A small waveform autoencoder, trained from scratch.
Model: 7.43M parameters, waveform 16khz input, decoder norm groupnorm, decoder activation relu.
Training: normuon at rate 0.0063, 3000 steps, batches of 256.
Rows from block 5 of the encoder, named by matrix and row number. Rows with one number belong to one channel. Each number is 128 + 32 x the weight over the matrix's rms, rounded and kept within 0 to 255. All counts start at 0.
# convs1: first pointwise conv (encoder.blocks.5.convs.1.weight, 288x288x1), inputs 144-287
# convs3: second pointwise conv (encoder.blocks.5.convs.3.weight, 288x288x1, transposed), outputs 144-287
convs1.28 [188 150 157 100 129  78 114 119 130 149  84 102 143 159 157 129 104 175 179 143 145 131  67 104  85  98 137 148 161 145 166  94 123 104 146 173 132  99 184 189 147  82 160 132 146 105 157 185 114 163  63 144  64 126 168 240 164  95 101 102 141 119 150 166 142 130  78 115 142 143 141 140 118 178 112 115 129 221 145 115 189 145 142 169 139 160 143 112  85 117  98 111  63 149 114 109  99 112 133 118 116 145 137 167 136 166 144 123  58 185  98 149  97 110 130 108 112 133 159  87 158 107 117 142 137 166 137  95 119 121 159 129 147 136 143 115 168 185 108  63 114 132  74 109]
convs3.28 [151 169 118 106 147 140 153  79  59 180 104  94 118 107 106 132 121 109 145 170 115 112 180  81 137 129 177 156 119 130 141 112 116 165 114  93 116  95 152 132  92 127 173  97 137 113 133 172  98  91 129 168 152 145 123 175 143 126 187 113 103 157 113 132 132  54 105  73 182 111 125 106 143 158 107 118 132 148 158 114 160 128  67  95 135 146 108 143  96 143 212 137 105 112 130 167 130 193  79 131 200  65 113 171 105  77 139 136 124 106 120  92 145 154 173  98 154 123 123 126 106 129 163  89 104 123 101 109 163 115 125 132 136 114 157 116 181 100 171 141 109  96  98 146]
convs1.30 [127 124 139 131 100 139 105 119 107 112 101 142 121 100 120 153 196  96  54  64 148  57 119 148 194 125 147 183 116 143 166 180  75 127 107 143 146 127 145 137 137 130 150 145 176 162  92  92 140 129 109 130 126 113  85 145  90 103 154 180 138 176 102 163  99 127  94 131 136 125  77 145 188 152 119 148 172  97 161 115 121 145 186 126 143 134 189 153 108 147 144 147  94 136 119 124 215  94 162  77 105 144 127 207  92 127 116 156 139 112 101 121 118 191 107 128 121  82 126 153  51 115 134 124 166 119 163 127 156  93 108 141 127 143  83  71 161  58 112 131 163  39 117 143]
convs3.30 [183 152  91 186 132 113 128 106 143 126 204 202 111 135 119  96 175 130  99 168 146 119  82 171 138 149 146 171 152 139 145 128 107 117 148 129 162 113 179  76 110 128  86 100 135  81 153  97 110  70 133  42 102 103 150 146  99  98 120 120 114 116  92 175 140 187 127 196 150  68 186 133  88 129 174  99  99 122  71 107 139 107  91 132 111 131  88  96  79 142  95 144 203 145 171 115 158 146 187 113 145 118 182  99  97 126 104 138 141 163 113 157 158 139 122  91  54 122 168 106 125 103 152 151 140 132 146 120 138 137 180 159 107 126 119 125 158 153 147  92 100  86 150 109]
convs1.31 [111 161 167 129 125 172 145 152 135 135  97 118 115  89 109 128 141 123 140 128 112 183 101 123 164 149 149 143 123  90 126 153 101 106 125 150 131 100 112 208 189  92 123 137 172 153 193  62 108 147 108 122 221  69 142 101 119 125 138 116  62 161 114 127 176 120 142 103 172 130 106 171 171 105 144 133 177 126 138  69 160  88 118 162  99 106 150 148 108 178 188 134 189 105 122 138 101  92 179 106  66  74  97 119 130 148 138 137 107 154 198 141 161 105 126 148  90 146 111 115 146  99 121 117 152 138 158 129  83 140 175 116  71 113  97 121 149  87 141 125 182 131 123 140]
convs3.31 [109 125 130 142 179  91 156 112  81 140 115  92 139 196  40 117 109 170 141 141  71  52 152 209 116 138 140 130 127  77 102 119 150 129 191 142 106 110 153 230 137 113  48 158 157 123 102 118 152 217 122 116 125  88  81  78  93  89 168 140 106 110  85 166 133 111 166 109 107  84 141 136 144 200 153 152 179 166 141 143 113  87 138 182 136 106  90 162  95  78 187  59 169 134 139 146 157 139  83 115  75 144 166 165 206 156 152 199 154 136  85  67 130 104 132 142 158 139 131 139 151 167  36 106  97  79  99  71 112 131 122 129 117 110 133 145  99 200 149 126 130 164 130 121]
convs1.32 [ 98 136  93 191  73 120 159 157 135 179  80 119 188 118  96 137 189 129 130 115 165 183 125 129 113 135 159 129  96 188  93 172 103 120 120 103 107 116  25 156 110 169 157 143  90 111 135  97 160  41 169 126 116 104  76 112 143 142 141 167 129 137 147 130 182 140 104 108 100 138 127 162 132 105 121 114  87 185 160 123 121  98 141 132  64 107 104 169 106 144 135  71 122 136  87 153 139 191 118 123 130 157 179 116 162 184 106  94  99 146 122  86 110 118 145 165  97 150 131 106 100 148 116 119 127 118 168 150 138 138 144 122 137 121 169 175 116 186 104 141 161 122 126 155]
convs3.32 [133 122 112 100 106 122 138 150 148  74 181 124 162 123 107 151 124  76 153 154 161 169 146 102 183 137 126 106 152 206 143  69 151 133 177  99 112 173  81 142 179 116 145 158 168  50 129  91 137 136 178 142 161 123 125  92 100 138 165 104  92 177 138 156 153 116 135  84  99 127 115 168 113 155 153 141 126 174  81 122  93 179 166 131 126 140 182 157 161 138 131 133 104 128 128 106 124 130 128 129 116 143 103 117 139 150 157  97 111 177  92 151  76 131 108 124 160 187 103 131 101  79 109 177 164 170 140 173  49 147 117 146 127 119 129  99 166 178 166 169 142 100 105 152]
convs1.33 [201 104 151 137 165 109 155 168 143  69 122 153 135 151 153 151 157 158 158 102 183 107 118 170 188 181 135 127 104 161 135 127 146  83 170 140 127 178  72  85 165  70 172 115 144 101 121 146 180 140   7 109 147 125 145 128 105 139 135 107 146 151 161  82 111 100 182 126 177 133 184 199  78 131  91 105 164 104  73 106 153 125 122  84 122 157  99 144 122 211 136 100 145  74 162 103 140 157 154 158 107 119 127 113 177 179 142  84 129  79 122 152  89 138 111 145 169 160 180 113 191 135 168 111  81 118 124 158 144 138 114  97 145 118 140 158 139 115 163 177 107 150 125 160]
convs3.33 [132 133 148 184 179 164 101  96 105  96 125 101 133 135 129  84 173 184 116 153 132 164 135 170 120  87 133 136 146 164 110 141 101 173 118 169 143 111  91 133 152  96  90 114  78 150 103 164  38 110 170 145  73 140 135 129 115 181 118  98  99  86 154 162 117 144 162 118 128 171  78  90 166 120  64 135 162 150 161 144 122 181 110 101 112 138 215 109 183  82 114  87  87 118  87 105 179 104 108  94 113 121 104 128 130  55 170 112 107 138 116 126 151 133 136 113 110 173 122 117 135 110 140 129 130 121 199 136 104 149 152 141 113 190  86  87 144 128 130 142 153 194 160 126]
convs1.34 [103  92 134 128 136 109 105 134 144  82 101 142 126 134 129  92 139 119  92 114 109 196  86  85 121 139 109 125  81 140  90 139 123 169 165 156 112 114 166 110 124 133 118 140 153  97  60 128 154 155 147 144 160 146 132 130 144 105  86 142  97 159 163 120 233  69 191  72  90 109 169 153 110 134  90 116 119 157 140 119 174 150 127  88 141 127 121 182  93 111 141 110 145 110 165 104 123 157 126 113 160 139 151 170 120 219 158 179 159 148 130 119  65 117 143  68 113  64  96 106 152 110 124 109 127 123 169 159 135  92 131 146  81 107  79 192 147 151 162 159 173  64 143 142]
convs3.34 [143 102  65  62 177 131 164 139 165 122 110 153 136 141 160  72 126 152  74 109  69 130 176  96 134 127  89 124 168 156 112 127 159 145 149 155 137 195 125  76 161 191 114 159 123 110 174 154 135  74 119  94 161 129 161 147 121 200  71 154 132 107  94 127 169 168 141 101 120 152  81 150 138  73  84 178 144 122 117 126  93 131 122 206 212 162 107 151 119 107 140  91 178  55 146 121 241 143 114 115  53 117 144 171 146 115 110 121  76 132 136  87 123 112 146 120 140 134 108 110 105 133 196 111 182 128 112 101 118 113  58  61 165  82 108  55 162 107  97  66 116 135 150 168]
convs1.36 [ 71 136 131 128 117 135 143 114 151 150  98 149 130 171 111 164 120 111 120 152 132  21 134  55 102 135  88  97 195 140 160  96 151  68 146 168  59 108  94 103 152 155 136 144 164 104 111  98 139  86 138  84 151 134 112 107 144 109 115  78 122 119 100 142 103 109  66 157 112 146 119 161 105  86 110  92 131 143 147 144 112  85  73 130 152 154 120 155 157 100 152 106 140 154 155  68 117 133 180  80  67 140 111 149 168 153  90 169 110  42 124 102 157 113 145 105 143  83 146  67 117 143  66 194  83 106 100 139  93 160 118 149 165 126 103 140 156  69 109  84  85  96  91  89]
convs3.36 [105 120  81 131 199  82 124 140  85 129 176 134 106 139 160 103 108 123  98 174  55 119  92 120  64 142  98 159 157 117 123 159 106 150  82 128 153  57 131 141 108 164 136 166  88 152 125 114 147 127 102 163 181 161 148 103 171 114 102 146  78 148  79  85 163 142  94 174 170 133  99 161 152  94 102 195 121  98  83 159  89 111 128 183 187 136  92 105 106 166 124 149 119 144 127  79 131 129  90 121 117 125 166 145 108  94 148 101 160 191 146  96  99  64  87  85 118 105 112 123 133 175 133  98 137 144 123 116  93 129 103 187 158 136  96 143 102 132 145 162 138 150 128  75]
convs1.37 [ 97  96 184 154  54  95 153  66 175 128 140 129  63 112  82  65 139  96 126 153 107 117  58 110 150 124 152 145 112 145 127 113  63 132 137 119 135 150 175 128 118 102 105 211 182 122 174 142 141 145 140 147  67 118  82  83 111 106 166 156 128 112 104 200 140 214 191 114 144  72 127  90 132 118 127 144 134 135 130 151 132  92 100 115 154 144  93 173  96 126 147  46 125  89 160 129  95  68 168  93 153 122 117 140 171  67 139 110 191 149  95  70 155 195 156 133 158  62 101 213 180 116 163 123  62 172 118 131 108 120  89 127 109 163 174 170  78 146 127 142 133 144 144  80]
convs3.37 [142 149  93 117 114  87  89  75 125 133 137 113 123 108 128 104 187 141 135 131 127 128 101 155 174 157 164  88 154  66 113 119 114  69 114 123 146  77 118 157  94 169 153 107 110 149 162  80 122 157 126 108 160 124 128 187  90 166 129 132  95 181 164 123 101 130 132 125 163 126 155 107 148 128 116 119 116 179 116 142 129  53 219 112 164  62 101  83 169 124 168 143 115 114 106  83 138 122 159 134 187 113 135  81 124 174 114 159  65  67 164 162 108 109  41  93 167 123 123  89 131 109 146 141 150 140  71 147 113 158 127 102 130 129 180 108 105 111 133 160 135  61  98 116]
convs1.38 [164  86 143 158  83 141 141 144 142 164 114  94 137  84 110 173 117 149 116  83 145  87 127  95 137  91  78  67 122 122 134 154 156 161 165  91 126  99 112  69 111 168  98 105 113 159 157 124  88 109 180 132 144 101 169 138 130  83 161 134 152 100 117  98 129 121 128 156 160 109  98 106 119 137  64 157 138  99 120 146 128 122 160 185 128 116 140  93 165 211 144  93 107 172 113 133 133 138 106 135 110  71 120  83 133 117 149 108 154 114 120 169 140 138 140 139 106 143 147 167  85 136  97 130 184 110 136 162 122 129 103 128 142 123 172 137 129 182 120  94 101 114 123 143]
convs3.38 [ 92 193 127 179 123 107 149 158 162 141 156 152 136 142  95 118 116 135 192 159  88 118  96 126 145 133  87 199 164 109  86 127 109 124  81 147 133 118 166 130  90 115 101 143 128 140 113 168 146 147 154 111 159 168 160 117 120 157  91 130 124 117 101  97  98 118 179 232 109 172 120 100 138 172 129 133 172 150 120 154 164 121 196 121 126 104 167  83 156 106 166 123  68  99  85 136 113  87 130  88 101 138 130  95  93  91  89 113 176 126 120  77 126 102 141 136 112 111  96  80  85 114 180  91  57 168 174 111 149 108  82 131 131 148 125 121 169 153 112 154 101 196 103 133]
convs1.39 [128 101 139 133 158 128 118 127 138 104 178 182 174  98 137 158 138 152 111 102 131 103 131 134 122 129 159 155 110  81 149 150 169 104 134 155 210  56 124 115 150 142 143 134 130 156  89  34 120  84 136 117 142 124 137 109 123 121 142 100 143  94 180  93 149  84 132 110 103 104 149  99 103 110 138  93 129 173 101 163  94 141 106  36  80 130 181 101  82  96 154 142  86 128 111 149 126  94 143 109 151  52 146 163 121 111 133  99 142 115  92 152 135  77  96 131 134 109 175 126 113 163 198 143 174 169 134 169 132 110 168 128 180  86 141  75  77 158 155 159 125 122 105 149]
convs3.39 [146  98 106 123 152  57 174 115 129 108 183 103 170  89  29 148 165 166 107 172 101 120 122 138 131  86 184 163 185  83 119 114 153 152 138  43 100  55  87  98  78  97 138  80  82  65  72 124  68 121 183  84 106  90 139 133 178  79 158 125 187 130  91 113 142 137  76  99 145 147  98  96 161 184 165  96 120  96  59 168  23  94 113  82  82 204 131 108  98  75 140 148 135 145 171 111  79 104 103 105 174 102 148  55 138  95 102 228 126 138 107 114 129  93 199 163 106 102  91 239  83 198  73  36 124 188 167 105 116 132 118 161 174 161  57  18 129 147 183 194 171 161 202  96]
convs1.40 [149 130 168 149 143 151 183  94 158  85 146  99 128 142 142  99 134  94 107 115 145 113 125 129 170 135  68 117  78 170 126  73 119 163 118 173 111 147 171 147  97 217 133 130 146  81 122 155 142 107 106  98 136 147 149 151  75 115 110 122 127 111 148  78  96 174 132 150 174  80 125 124  88 120 108 157 124 142 134 162 155 160 127 128 132 136 120 204  83 119 117 164 133 117 109 137 135  86 103  63 107  92 148 119 174 108 151 154 208  94 124 145 124  62 132 195 101 173 104 184 165  62 112 136 184 135  78 158 164  71 118 141 141 168 119 131 174 113 143 203 132 142 154  57]
convs3.40 [ 42 139 147  40 132 111 126 119 123 141 107 115 185 162 145  65 131 147 140 138  95 157 172  71 182  98 147 131 170  87  93 104 108 128 116 134  88 190  94 175 107 167 105 130  82 168 135 121 133 145 173  76 145 107 110 121 185 158 166 153 145 128 131 131 111 142 114  60 100 123 149 131 167 118  58 104 222 121  76 100 150  95 121 163 107 186  85 202  47 103 102 114  59 162  99 131 173 140  94 203 129 142 162 103 151 136 161  77 100  46  91 130  84  98  88 112  99 157  60 128 130 173 129  71  86 120 118 141 140 206 136 112 134 122 168 121 185  85 153 116  97 125 163 151]